config.yaml
vocab_size: 51
encoder_activation: "gelu_tanh"
encoder_width: 256
fusion: "cross_attention"
decoder_width: 256
adamw_lr_other_params: 0.0011
adamw_weight_decay_other_params: 0
Rows from block 2 of the audio encoder of a small audio captioner, named by matrix and row number. Rows with one number belong to one neuron. Each number is 500 + 50 x the weight over its row's rms, rounded and kept within 0 to 999. All counts start at 0. Numbers have three digits each.
After each neuron's rows are labels from the 100 clips, of 14976, where the neuron reaches its highest value: "top examples" is what is common among them. Only what is clearly more common there than usual is listed. The data: simulated sounds of rotating machines with and without faults.
# fc1: second MLP up (encoder.blocks.2.mlp.fc1.weight, 512x256), inputs 86-171
# fc2: second MLP down (encoder.blocks.2.mlp.fc2.weight, 256x512, transposed), outputs 86-171

fc1.98:495551505518562468479536498522469564495533450407487613541547432575524460535564450543541484490549614514561585482495374528525503498483448434490451551558469528473530562503467506437505537311487504429488456546462481412476447511434561382448456508490585565475559524
fc2.98:502509459540454439550507523414554484498485493563558621502534499516483635534522541563513525540466488592575583432508476524489429485545467534406526422483522592462486480391520535553522513446495534503584511461538467493445504502536552506510512516483442567500473446
top examples: quiet level; compressor

fc1.362:486447558438500510510546479504469584530531529534435546446413429481438530579447528595483630496498490488507384486521512525433480487556455554523511486500534472532590543589480575478389438481507504446385470529453537566536399516482547444496498562538585506595500423
fc2.362:475435555459458456543518466338464486498553478479466528482515516599519476519572520477487514533413511437443531475465419485486427471538500491541474510545535571475485428534509501483618474587459469531486497497480585520430498508567457555540524499541417517495499486
top examples: speed: slow; piston engine; clipping; text has "clipped"

fc1.425:521526487489561482420540568506495483442514470614438530447474538429588478370525419542464486502425524524363475550535573466545469555590486541508495417554476518502584549499533435491480522551493619491502480545524565419496551492452547488572541495528446441563514532
fc2.425:588530431559447486509458358408568422538514516511603452506479512445418424433535436405474498436476457471409469576525562503498419459469516520437444502561528555458469538455448515565581428491486493442495485459516521513528466533541553537466530495412512468439569435
top examples: quiet level; conveyor; rattle

fc1.278:559560532451521498578421468543527476524441486413491349506487550524481572472546488468492436474504433554454465439521526603516427422572576486584527546473506514502518436513536506499565450576425504492535564486515490497474536629340601519524462499478523457482548659
fc2.278:515405523500498448549391477564476498504609514489487568382646465434499396424442405453545506506569514568497572487534491501528535448423479573468486571564484444567424426554401480443523470533564542464511574491527456473498572520530518473513536519524540537577459568
top examples: clipping; text has "clipped"; electric motor

fc1.444:467460542558567477466525409507526556548595486460546553493506445499473530390505551593553544506490546559537449485496443492540501587487559479457446517527450530608435581492455434529431480620482452449538442437502569423577433478419477561422558464460581563501458526
fc2.444:504522659425465526494587491534465555519541593484450570482549521481465435567459574519480474443500480518419465462493465509486551504489494562449464478453560494500561477464447474532503461546464579606573577543592555475498496488481592514491483501568409505541391457
top examples: speed: slow; compressor; imbalance; text has "muffled"

fc1.337:513510495507546522482554487495545519477565464507407529488472608469584516533449483530396507428524472602455470554497536618484566495510508498536547474492439508531544511570589496472481452502391510405442542585477494502540477520485495508556514530429444457497515506
fc2.337:447488465494490486528521443543615576496494550491470522631479514506510508440479544439505517529403502566532468476544539517582487495477495493452485403524510551482514511458489570466596472587469528460491526514469514516538461502475472519561541512536542490502510554
top examples: compressor; grinding

fc1.137:469547543515633497422518630478529467507461425443538557419545465540482518455481606565557472493506521595519561515440487583547454473483498583478517545521494488447550549523471480497415499566496502507478506455539543575548463512514506503498451574534513477562557519
fc2.137:488493419472437508494477487556573515421398531491496540478555528507549566436546475489374458588541508550525420501560486476464429477398598492505566445457594526481509498560534505586509502487441545621542502521609469598479514478424549595462387484499495538523473463
top examples: rattle

fc1.473:465424470530428443465458444557445577478587580482559453381475476453487599486518462571656546540500491480388514477465465510504511502577547504516532476486501548485471400547575473520475547544433477475503555503316464443561472513462518471529455538420473439492507564
fc2.473:451544572597545538484397438507548432513527505480573561495486455487458584460387570542489615516525497457523549430511468440513513473571495486439482465421458606535492572576539531465465586424471501419476422485578504522545575547479559540483591490456571505492380525
top examples: compressor

fc1.50:439550505548522491576525470501521493428431512474557537565579435492529477492567581455408550483478550533488501508523453553508492451556464464527534452556496467540487458558556504509504502516424514568498407545600516509509385449478527586531474478515522572383429431
fc2.50:533510427667514671472668447407542443557476522474518505514501542460440527448498481504523568543453505463496585442429423522465486528494522514417522535483498523511518475456438457440482446437514486457531558452520515427504492541485523438484456528538526396517426516
top examples: quiet level; conveyor; rattle; text has "thin"

fc1.7:550462564448476508470449421480500558507491520572506425623471532458528476473424565596465562561480511430498571458539510519526540566511445537502467496426560497471443411486477581430508555495460480499539486519421406498488481423463533501481475529486381547494499424
fc2.7:533407596487534454596538470489530482583465512519401558490459547480486533495516511526453533497413555577493491516423552500577403500443464396529492507509563483482595576453511589529367492500471480508467369474481503468474506520537510505486556477482516451496517531
top examples: rattle; conveyor

fc1.418:521506543420434524443579537485458501506455548538544493520488468589536513487522502555529420535548513513516505455356452528549515522454457534420475442439583521619489664502494582435418539528414522524485578505420554506512548523564509529550485432547457430476517498
fc2.418:461552461473583407529550576532460533477614500474511518404558536544393571512510595536561558505520404564445470457521467550508521543447470489536580472517456466438461428511471403583493562590573590520479465574482495460494512495536420453415504531457540495546524624
top examples: speed: slow; conveyor; clipping; text has "clipped"

fc1.276:482524560462434468459458454571504497493522466450590497554511510496526453426456500580537465436447478522444490563476468594522543497573589512436451583490495496503573495452559503499484518496492433430455509463487524463476562510540504387529526543473453513446437545
fc2.276:613521504535547473504461500517474501462481433490404447462507464582439441471429560480467511392473541492505507464514470501466509473478567546569361541494588561549490474520408548615519552459538457491573456528512489429472491494482515477458552479617518545577480506
top examples: text has "room"; text has "reverberant"; piston engine

fc1.220:467469495485566489575537544493598549660463484516478441535511495522528486491484496457493485594517516479493466535510494447540555494521525478463502466544455580490511579598490467448454450503513536526471386564503602572488450506474480497397485506474494582603528505
fc2.220:485478519518637476448505571538479470499498634493479456593520495484485534488488487395476463465475420536532530502549587543510582516462512573513460536532532511444479430504468532497587445575517544566444515498441510573465504456451527470498560495446596531525595518
top examples: compressor; quiet level; speed: slow

fc1.304:521561448468570569546583443492540470490487563441541505446506407514441503487475511550545505511458483434519483567531561518442418551559545546466569451493511486458484572578536395581474435433510520526491439435493473501384463561519457537553398485440520515559473356
fc2.304:509536488555546404500466449488450606563449537551526500519542469423424525592478553478534518488510526503488609523489599527479553539602467512473541579483457467543544395462497480445479540457530433479468447456444522509535364548488627535460444442597496490518494541
top examples: quiet level; rattle

fc1.178:522448407430452498503458531417559508430596456471481552557550567481434497542457592510471461544479556575523508483500610521486442496555562524600630404559485463538544447493467554565575397497461546549460503456477485444520508483467500458509384553502548435519463536
fc2.178:556533478475572451580513519433520475550461550456478509565483457530441508493431480462504445455487560531520532470585488508530428466536539505510508551516514562448469602470486588516499492488543510602502511477468436557508499473465472461504494449430341533470550516
top examples: clipping; text has "clipped"; muffled (low-pass); piston engine

fc1.429:431477483547530542526469405497467459431528552476570460545445554518512434507545487620472425510497528448530560523493509640557525483503631559437446503540464425453553597604480515502502550454516496467518468500514538381492474441426552527565507535486513473530459543
fc2.429:469473509474545507478550492516510489416565526441412450475521569538504495579407450522457524539535480470524399495484497442506469543534489457517580521466618477434446588452492523429483562553487485503479458421509477459534561490422535458456599441495500598506410517
top examples: quiet level; piston engine

fc1.267:475489456605474575478533424424524434583496527474601481506425463435592480499480471386571466499540517500432560502486528507495480534468464447394464570519444493548574568537537496529494427513467538539499597488515468522479516454465476526536465491491565448460531583
fc2.267:495491454585454429570468475428424481490548440543487539509435514458461556549453447527511552469569491420477498516486497431553584490545494395488573485509426499441458454437567440533531552486508478482492542543528569533531522475498489438514560404444471468456489415
top examples: clipping; text has "clipped"; gearbox

fc1.166:497560488572573492421477515517532477388576519529591475570443468453478518430444493507507568484366573451495455542488506509473504500559435378551438441511514397493546621457480471519480507579562480503456578573516528414609461543458510467496504539439525453429474494
fc2.166:459440578596548435494494519521573579537444514499502498519524470532506526394576579477463494437474560525568433393477490481483555422491481394453493431516582526520513550493483514409479428541502528492520486489505472526525564487463503500470564531477459462539546510
top examples: speed: slow; compressor; text has "room"; text has "reverberant"

fc1.421:498563461538473528579525553504394567513441563486571376543499449508501492558511490498507404516494448489483480541515530462547505368571417513461509648477501549472417502552500518545429473502551508508534515478465506538436502534478540465592465468525501511479497484
fc2.421:467563530387431524503510434581533483486456491509462493497476517482529382495424547489437421498520512492468440502498420521521521496475606477502425522502470372509546453467530493478570478455523513444442541542517514516465567471502464428519541489597475559530447438
top examples: clipping; text has "clipped"; electric motor

fc1.195:488546436594467506529438490476561492627604477545515516539420606493495526473400589437515593501535445559349448515533498559511481504566548528464546536511406447500533550494553514456443545507435510546496592466439593466478526449550554435542512451514524495537477398
fc2.195:480501500622540457589539514475495506443569455499421540491531444530498582471495457502466506459345557463512571536518447545526434407457518523473589622519540405438384477448580369594581465490486526488454457470491471551537441498441452485533496511476490502515423501
top examples: compressor; thin (high-pass); grinding

fc1.405:514582461479525563460431480460438451441491638382478536512476467553478469516439545525482475536419467498472571500519399585515493500548424553527568540502436505557551474546586535469525524542529503545468558557457463498468561482459445516383504546556493616549578509
fc2.405:536474520430520533393471543461529557544408444537468486469471514518512485464415467454486426432473513488501520535558576497435535522488510604508462400516477467574513551506524516557450521520527466482466427476511489379551454476502494427481558473487509506449458479
top examples: clipping; text has "clipped"

fc1.416:505576512437533486495448492463516502424522511458469485489389490566547514491460507425645576470396545567535442460544540492519554603516621502585450501473527455411391508436464580585484510531448502422528489528417463452548588510539471449531472496527545440495474512
fc2.416:474467479510459540469496503427555515550535426457516509425532569463374545533530436467554475430424491480488484450370509480512518537486472448462531466501496502526431511483552485450489511533558629552466515478530461541562416423460418429432533475508433429466478472
top examples: quiet level; piston engine

fc1.133:492582480461530470554423417440424386399484481580444492513469554544482554497500560602623575489605529505481451493431515529577512484477498532468500435486381458578587426494437406465558627560515450525527435517499475562514517481520512525482529519434504582484439590
fc2.133:568515477477550524511476530385517447563485494578505530611496511521519543490438543381517537463605445480432482514448535527525525461487546512518411430480512507480477551459540617497535465514513474507494530555453574487535518544566391490520480526561415464499484424
top examples: speed: slow; conveyor; grinding

fc1.127:399462516506497554561528527474479482546458531464485482488554497497482547522534564496543491557548543456606494509483621414464473537583493542493520508522409437473528560417550442573602464492501545523638457499419485488467511530550593483545492556500614479505428520
fc2.127:517558606520486487452487430412564534478464504483459476399509506472479457532476487503461460454565510523561543608560550512560500432409422583548495567464527537463565548520417422354483453492494477533618506562526559488472457514476408534495383482485501518565409499
top examples: compressor

fc1.152:487545610508525492592477483553540485526488504497448491503593549473506528453461449521520496457529574497571535438492579640476471546542537537625456522443498476428466566495552487453472544522482514483538457453470469500474517534383607458486488555448503514382527527
fc2.152:436480610520509539550461435457469521436427504430628477557447581503522520534516557425504502492389459442533525491485533567497452470458570468502537463489525480480512457477475451612509467546534474546528611482484311534480439568404456500533507472504472555486566426
top examples: speed: slow; piston engine

fc1.346:486438540499507473553454590465460619516554482500562505470568461545512526477446609530512539405469527512499558505418468546471469479576461532495446459477573520526542540502504553491472558465485419518438428569581549389454461494457493552510545416452513538542560463
fc2.346:502541478480473506404538491505479593580536466522461498510478438499554577560494514477441619496632522429532487544484456489408540525575564448448586564482583533416473500509401553493447503468592443535487502509479624504468419558523471491523582506539432568474553572
top examples: compressor

fc1.37:504465489474469456500533331472480443518527506564565464503498487533451467487455464422529466485565496468463459488489471532615530557502459504514482475442504482568541503533496515558577483611499448417556475517525517596443502504520484448428513514454585477519551539
fc2.37:471529595469447519490462508436546502464489503550412485525484450444506521414540530376480525530440513453511489528449502519493475532464538599675564465493455466503532504536411550513495576541524535442507532575381398423500432508366449525510516505466474513611554477
top examples: rattle; gearbox; clipping; text has "clipped"

fc1.390:475504567463494464544517444503496459415452409464389441534457536472537476474462579476467446441449524428442440524569491549499475552518531511559539494520482479493493436490465564424505452413577484472461401489551473445452538509460414414501508525521483603496389490
fc2.390:461554526470566542395552530497416554548515437605487532522522496436509380498465509497484515489490425452502532617488508536511518478529569505524451479506490454576506545431509493434483534386493499381429532512552540539579543459459513489440504537521474491531395473
top examples: piston engine

fc1.257:509501492414415543484522520559420458469593512525515513556453562486555475467452464509549520569550544522513454499536454455546498526574515550451564479465600421492530554520375440475541442517503463447562527481429426453463533557499524517421477424489481561485568495
fc2.257:523537570438492600392450455476473421506429435511455495512461510436435551505508486550550566577513377543492503520510497539614449542509579526508485511474528484490514486456467442495506497505525542464436468532529401404528553444460484565469519504390483495465459483
top examples: compressor; conveyor; thin (high-pass)

fc1.301:476517601524500495425551508555448506435507557428575444485548470498473488494474462540487502464595528472571490538545513441517493431454560430485559500530456504570551512563482509475496526403453533565485478545508577465475484562555510549435559541450424480561530417
fc2.301:510443423549469582583532490467507456487449535380469457479610510473484444410452453562449501519511462426550435506542555423494513520545455422506526536520433485520576488442494506508490547449522439408546534503501464425425559589509493500525507420454577468529487621
top examples: speed: slow; compressor; conveyor